config.yaml
model: "contrastive image-text model"
dataset: "rendered solids tumbling over patterned floors"
train_examples: 48750
image_size: 64
crop_scale_min: 1
horizontal_flip: false
translate: 0.12
tokenizer: "char"
vocab_size: 29
loss: "softmax"
embed_dim: 128
encoder_arch: "efficientnet"
encoder_norm: "groupnorm"
encoder_activation: "hardswish"
encoder_weight_standardization: true
encoder_drop_path: 0.2
encoder_depths: [4, 9, 4]
encoder_kernel_size: 3
encoder_stem: "single"
encoder_expansion: 4
encoder_widths: [40, 56, 88]
text_encoder_causal: false
text_encoder_width: 384
text_encoder_layers: 12
text_encoder_norm: "layernorm"
text_encoder_norm_position: "pre"
text_encoder_activation: "relu"
text_encoder_mlp_ratio: 2
text_encoder_head_dim: 64
text_encoder_fused_qkv: false
text_encoder_bias: "all"
text_encoder_qk_norm: false
text_encoder_parallel_block: false
text_encoder_inner_norm: false
text_encoder_positions: "rope"
init: "kaiming_normal"
residual_init: "none"
optimizer: "soap"
beta2: 0.95
lr: 0.0019
beta1: 0.95
shampoo_beta: 0.95
eps: 1e-08
precondition_frequency: 32
max_precond_dim: 1536
one_sided: false
adamw_lr_other_params: 0.0029
grad_clip: 0.5
steps: 2400
batch_size: 128
epochs: 6.3
lr_schedule: "linear"
final_lr_fraction: 0
warmup_steps: 240
weight_decay: 0.4
adamw_weight_decay_other_params: 0.01
Rows from block 2 of the text encoder, named by matrix and row number. Rows with one number belong to one neuron. Each number is 128 + 32 x the weight over the matrix's rms, rounded and kept within 0 to 255. All counts start at 0. Numbers have three digits each.
# fc1: MLP up (text_encoder.blocks.2.mlp.fc1.weight, 768x384), inputs 110-164
# fc2: MLP down (text_encoder.blocks.2.mlp.fc2.weight, 384x768, transposed), outputs 110-164
fc1.198:112153133144118153113120135146142131184148105180132150150083112160146112108156135118093122108164155126114113142125172089133166159141149139132121157100171063113166153
fc1.199:145138118083126095129118118158147114085116154158112121118150135072137123168114151105148125126151211136156143144087097177068154174101140134073179170165114159162151188
fc1.200:178088087065147107128148115141082145157136100065091076136170065187120114095164134137127142148104136128161103107135147108159135112145125137206175095129085099140192118
fc1.201:081093077087127152135142151064103111115096128067144130165150117078110147153155152107116118119148089130120144171102178082061135117045105103157185083120070096120139135
fc1.202:160092083100123093164149124096136162107113132154083137152081112145153083135122184156119093150137050169126160180153101127180110128219145090135107109097191162137117160
fc1.203:086129105116156088077157169137080206130168113093216081069145127163081142179208111201081099143141166154120124133128157114051127079110195127158058116111148169100167176
fc1.204:035112173170065098158124133102079148080157117163076179142129200153147118119104143141075141164088047112151121163138158126135177114106085124147087124149148187215129162
fc1.205:156144098075121108154175089127098145147176119088187171132163132113128166111135142115113129110142116129109145136099154184120104147142112173117063232166073152094134130
fc1.206:095094116158101150121127094140097106118177112114121095096128195173137148160150106167144100104193136100145160138106159134128148076158087117057142158113135124100192090
fc1.207:088097131155143119073122129116079146079141120095112131141053140124112155139066124163140132120131121107114079096164154145175099114093119102103097193127081155112113124
fc1.208:142144152102159109103142145084109154062152065095135120145123097125138146191125164111168114110121157073124148126189095102142100116131124147153143111125147119115120119
fc1.209:077115146236117097112128093140105043089140093160107073141121100116148118180121135145119077175139047180074176105099097122137141148110145135128191151090119133124160125
fc1.210:179142128124167123128146143129152129194133132100113150152149116128181119132161057155108110182132082138178149105103103117116138124107178169150134130135122088085124117
fc1.211:115121128144172108169124114166120118117073166143123150147148094091173099117113069115131089146165113096111113189101102145097174142025083133104116159134091134098153112
fc1.212:141100124145080093098078164126117114145144089153103112164177126107172142135140131088113125106144091104130108118126148077118143109124107142101089178135144150141092128
fc1.213:129120067113154120145140093096115170109118158130138086135083159110126182112102148149080058126096133082120146129123125179137162147151165108142088139153106142168119124
fc1.214:098181157116163070128137094152074137090152104144111112167146135134088127102156137086105105170094094044148135164137064149074149156131123167100186108115059054131155185
fc1.215:156123153163125118136157099148170212096138136182137164150084067128129103109186140156161127081159187106120134139117128169157079134099093133122128111129204116117117142
fc1.216:157143154122129111160089151070164150169165112135161146148148123134118163160145134147146173111130189127107099062151120087174097178118147187194133106131107132147096084
fc1.217:169131154118190103124127124119076144175088110081181073136168113120121085172121164131076156127095102136143127154103189169144115120091113166127114153123131122133073083
fc1.218:097166105070153160133121133064107144175126093142110125105146147125118137093103139121128075131108102117133120159102136137144030108091108131151127122163137122161136139
fc1.219:087173129097095111137082134111157113136096137168060095050119159124108127098118180141106186134118142173114166117141169173184080134166160140112131160168172168135164125
fc1.220:069141084133125177081115095104105102138113171159088095167103088118115157122120117119118155100170130083083102116119089163101139133073120128141110148139164158142123158
fc1.221:191151109144121146139107156087106172109104100119124147099089148086182185126130139124096183196168185151112153148138121172174158152131090132136144128121152105105134131
fc1.222:062175149108062189120122135142136124129151154086081194131147097061185111076137139121208115101101158117185118131068102126186124144235129137167119160161082118109157136
fc1.223:121118126112150104133086103174109164143072122153145132161100143161166136074068161124076113147077187146153129148136112120130142094166135098114099102111050082143070140
fc1.224:107130149113111113130161085112148100159114183159102101141101142135109169107148150169168141096138108093161075131145072125106086159098141131096088153121120089115163041
fc1.225:198092164072128125191163164077191123177052174093141139114191101111167143164129137201135107120122120121142112117132181063142111151148147110090143211136142068128156171
fc1.226:106108169136121095122071114139124105183137163167122158133108118094166139167183092090142125155090090143129109117131117119089136162154085148111156109115135151105127125
fc1.227:082134055125147194185198136119165104117108041046154075099108170157122086180231133107084103135094182176141141121151125076080111140099134097076129207079118163170115120
fc1.228:084210164117189170164084094100168129118112075165090074110102149125131131177102105133118107115121146108149132157073083111112113135094106172133108084128100115188104127
fc1.229:080163100137177163169116184117148088126105068181139153102087101165109130145081158108081100090186163184119150084130069126118114124099149127133129117075126122123144120
fc1.230:130135182191086103150081144122087167123102153116161145129136172128079131149133170130140165169107126161076083147082171088150129130131169103150167083102204107154106123
fc1.231:098140098125036110079099119110141216122145157092092134189085117149178112118097118169108141195131083136103134117109077136125069161083136121085141031135154051085104092
fc1.232:159150126094132133071108168109104096164126092160123171098147149071107142094098125124151095054125087133149166123106098134078140152089173158147142136099146103121151085
fc1.233:080092105161164165205162111147162136137137086126131165088166146094138114123118091134138155139095129148102162184128083136134163141155162148120129115103145097166094111
fc1.234:120088092077069161164143151126130120100110123103121070170109145075127109116186077120135122157133116128167097156111108121137118160132146131172129103122093083139064124
fc1.235:120171181134151140108183122127119140147114109151149189142093155154068147205096146102158141124097127117192178111058136144140064136118089093127083198140128136106145094
fc1.236:139127205134100085127088152066151163093090111122125165132189133131158075146101165094098126128090106138089153119097113169065085156165081131145114116143131104066116176
fc1.237:118153120118141094166066172096142073101126136190115121130130095152136139148080138105127147101120132118093129128125104081110124149175171121141154117166140169116101139
fc1.238:103138135146157114152136137151110144145152129136113140121083137134112177075153180164152139133118086155149158108074139137144153116146150151139214146108113116132058178
fc1.239:119125121113105065086153154151144124099111072129041210124118111109155162075120116119152143122160170172116132086133117101150167158152167155176181167112057166124106135
fc1.240:150055124125102148078205136107099215144104203060085104083127112059080122165203071151144140168130129168104160115107188135110141101160085135121130098140101102144103142
fc1.241:161130109126052115175053124173121115102155156128076053086109084148161114122107080101165121118118053148082140200078081110066105112058122147111147101167119149142079143
fc1.242:114156114100110096160148054092124066120148137091068139145142097160105159140079161140176094178115117160198145132129083087106117101175123180113071161107169154180103110
fc1.243:124128170081073152103054123136110103103109120076114133112072159143147147136157105097143075080071140152088141191115134084155131079105139119144168092134171141184075111
fc1.244:132111115135154176097080182070116137188186169135109088079144193108123131096137136124112112117084132185181119104134149076149117070130130103077077181108125165087092140
fc1.245:121080091109161138168152093092153147152083128151129082165091131136174134065131118161115056129094135167117163163152116155095187140134171088148129143144158089120094091
fc2.198:160109104108149135152085113150147098092108081057062104109136132193146144121128105135150124186123125078162169146108176180120112124082093169151178085112088099103135140
fc2.199:120133095143176128121101164125163146117142161152195159123120092186161145186123152136137100168142159170133114092126158083155108099203124087130116125146127161151136125
fc2.200:085126126152134134113154164123124170133088175164129114086083180095094066134103104080115139029131112154138154131137133097132107101140114077100103152131122149126152149
fc2.201:166143119148128110110124135185105174134091078160114091090075123116126094170085100094113096133123136131095190121151165125144139096102149109134168094140119130106128155
fc2.202:111147099127066156186105095110069151126140115104170171086171117111145181082136126162188083143087157151182149129109178122162155084091146104132103119100122089150066123
fc2.203:191108093145085120175124163121151095137101167148079104124122134079166106190116091091136098171157175171141108162128133086112130088132082124054169147099099107128091152
fc2.204:146131107098191129087153099128097148161141111138137104056096026159102065116173088129142088123133126115110151117130142082164128140131119128103146097186059063111116188
fc2.205:075136094141179196176142095115134108145080111146084074052091105127117166095176169114100213141108110173135146109112107120150154132179156083090131104150187194092148147
fc2.206:172103077154087104147138114123145058081106088117140132169114114126065175165069108114157213114043093098179087164174095147084198190074146175101160145154093098088091143
fc2.207:124123159121125145136108130128122093110124150154079083126164104195161162153092182119129083128180145074220115168079103127118124157144115185132143136104130113139122195
fc2.208:177137114138158077175132141153110104101094102112093172132138143167131162134088128114119110161087127133076127093127111159149123061115147144162161131145147072167152146
fc2.209:089148175108135120050143098146065100090051146124151169101076131138109126161156123178158107125113164075151076131152103124104200124089152098111158148156129127112145084
fc2.210:133058152153115112091161142110176148129140158102112116106185060109156157117107154124131068122124196144105118125113158118125166092175072129143154113074142136112176131
fc2.211:108146143109106134056062148123137125058151144140109062036103135066158174102057092103139116105108135110084098151139138124088079106124066158121094077157151116148146053
fc2.212:106118119108104142071125129132118111148173135118107120159149106123090149159168114107100115062132150191202179132124165154149129169108084101142189111103117118127148145
fc2.213:121124110164074153125098165125124156180102122147148101137115160148190138148147147154118111122160130103127124142134131114146101092082082141137162133159128080122101160
fc2.214:133106112129119135132127165174135054159137100122118154123125157121111100134193107158045113073152167066122122091147118122166141109116172171096092112168168159157123142
fc2.215:094132144088121155140209189119128126162102169135080114194146135110111168161134156137128156150050065128105088136171065132129146129139122084138095105109086148083153134
fc2.216:156104121144112123128154153038130095134087185119138154158097142202129150085102125195066146140086179134167124172111102206119120134066099155089112120125148119119080115
fc2.217:087138097078179138129111128104147129075149204051160152078140127106149120140143089098192120136142147118069152141112175052118128110134147165134116131122199084088127095
fc2.218:182074080096128138097088121092150127096085155161137042094177150142142095119108158177105198147124086076132144110207147147166113130139127146083104132101108133121116150
fc2.219:108109200178131095135142115118099058091103204158197116104145169142147112167166075154159188124158107094127185105125093110157173079156143130119111155105110112100161106
fc2.220:102131172172120130103061129152085182104120120115148178093147155109077153159130121140097079152138137083212149099118169183183123101126139131152057099076061088115171087
fc2.221:089192106109136162109147157141160094097094119120103184139093138097098136084154116188084079122124144159078151121170172130088095117112169178096151138136147130069113150
fc2.222:132158154115132134095159110139057105094081099062114154173139202169108103115129108116075075151099186121148151172159105108108166138142154082108103180110086142143126107
fc2.223:153129146084106171130133132192134133151178134171153119148022117141161185152090140102174127115157122098157098172114139188133116012117138089173088174088175160196104121
fc2.224:119048156079149074129100088100131107055108111100138092097179132067079106108163127086152103128187104088131140083112104126137071104133131151135160166169109109063119132
fc2.225:080174114176133100031149084109109161153108151118119138089097131206131121103205137117094084146185115126156081129113082071041137177094086167140122134139104134120106130
fc2.226:157104084182152103112119056121089113054138109130150138130118089130139155121190121096127150184077125104121103127126124126094104077138131144116148122104094104105196159
fc2.227:131126144201192156102099095119104200163076123120124138158158132112138094090165190129126162099154111101130129150132147149137112073143120132141130223125038163082126107
fc2.228:177096119113080075080140130139096183098137117101119086125092117155151117129095122103117138079141153141128088048159089105133128128108140122170095154122155097110127127
fc2.229:131113186077114106113137049157120139123167139112110187088151132111148190070130082161139142110120126100165124129160152114138123125182160127116088114096136106102086148
fc2.230:103113150039118121130057131162178100103119159161114100130157077218065125108115113103078120178105118182111176179171109135104126075155072099220126075158150090154140155
fc2.231:193094155043065141176129199127114085082109138180173113122159159150077127120099167080170101133182134172202077146105128146111140058124141152089116108107172148084112060
fc2.232:140113160171151108129112132057172145107148142095154116117104076119142126101101106097136159163141112180119131177121204141124062126125176111135119171112114183067163120
fc2.233:174096144108115082102103145133076190137090140119077133189172176121173175124205111138140103147154133168090142130142119152151160116130125136124225135132095083105100099
fc2.234:171189132159161149137114100137159140151077161157106112130132136139156176142103185187134113091119153127178134123101100146137106118131086174094059110126138168121092091
fc2.235:171104107095093122141130135136156137075131136155164119136152047166181108136095096094133065104114164144149122141077123116144149165077175138180147127086102144115087110
fc2.236:131206126115123113143119170192227163128104137139137208132196115084163137134118152204102089107133146128106090135152154129128053113181115171159157132108162177128092108
fc2.237:133105071102172115105196113133171118107134097088151120110127123128099066134124149163123104080160127080123146101149119130101152144202087165142139172109098111114095076
fc2.238:071092040138150139194123097152160135147087102106178151136122095146169151127112076136095104105097150107114106112111093141100125157100154139153148131113116064136168140
fc2.239:144110108121153142118116142128109124096131107130204134140124129178133157123136121172117169148155130110123094177191113143084146169148137092059061109112134121104168074
fc2.240:117097151139163084138092186137201149118131152149136092079146159138136129087156107088242185101098115174155112137165106081170094188114153181104067089155097162078177132
fc2.241:168120173180157108155105102114126183227130138154074081198117168144150123113137111161132095172135131143127061120133160088119058151119091105140156119082152147143150130
fc2.242:164104100081156156121141144096062163136154159099117108104093105128117103100106081123130111135197159121094096123126159183155096095140086081131135100076094163116121181
fc2.243:109130142123185134107135173114183143119151118128141091128104069176146160116134140162150131127128143127165115117157140134161113155113126171099104117152089150148144110
fc2.244:129133163153111114138158121091113150073115105143140071106139146095139171134099173109116146176114121140111082115171177122183174115178113166126158111151152113168119127
fc2.245:092083109113090147114117118142156157176093155117131142135163152145149118106125124110112155159101123091117121126130112081165138117106125145145150094146145158084113158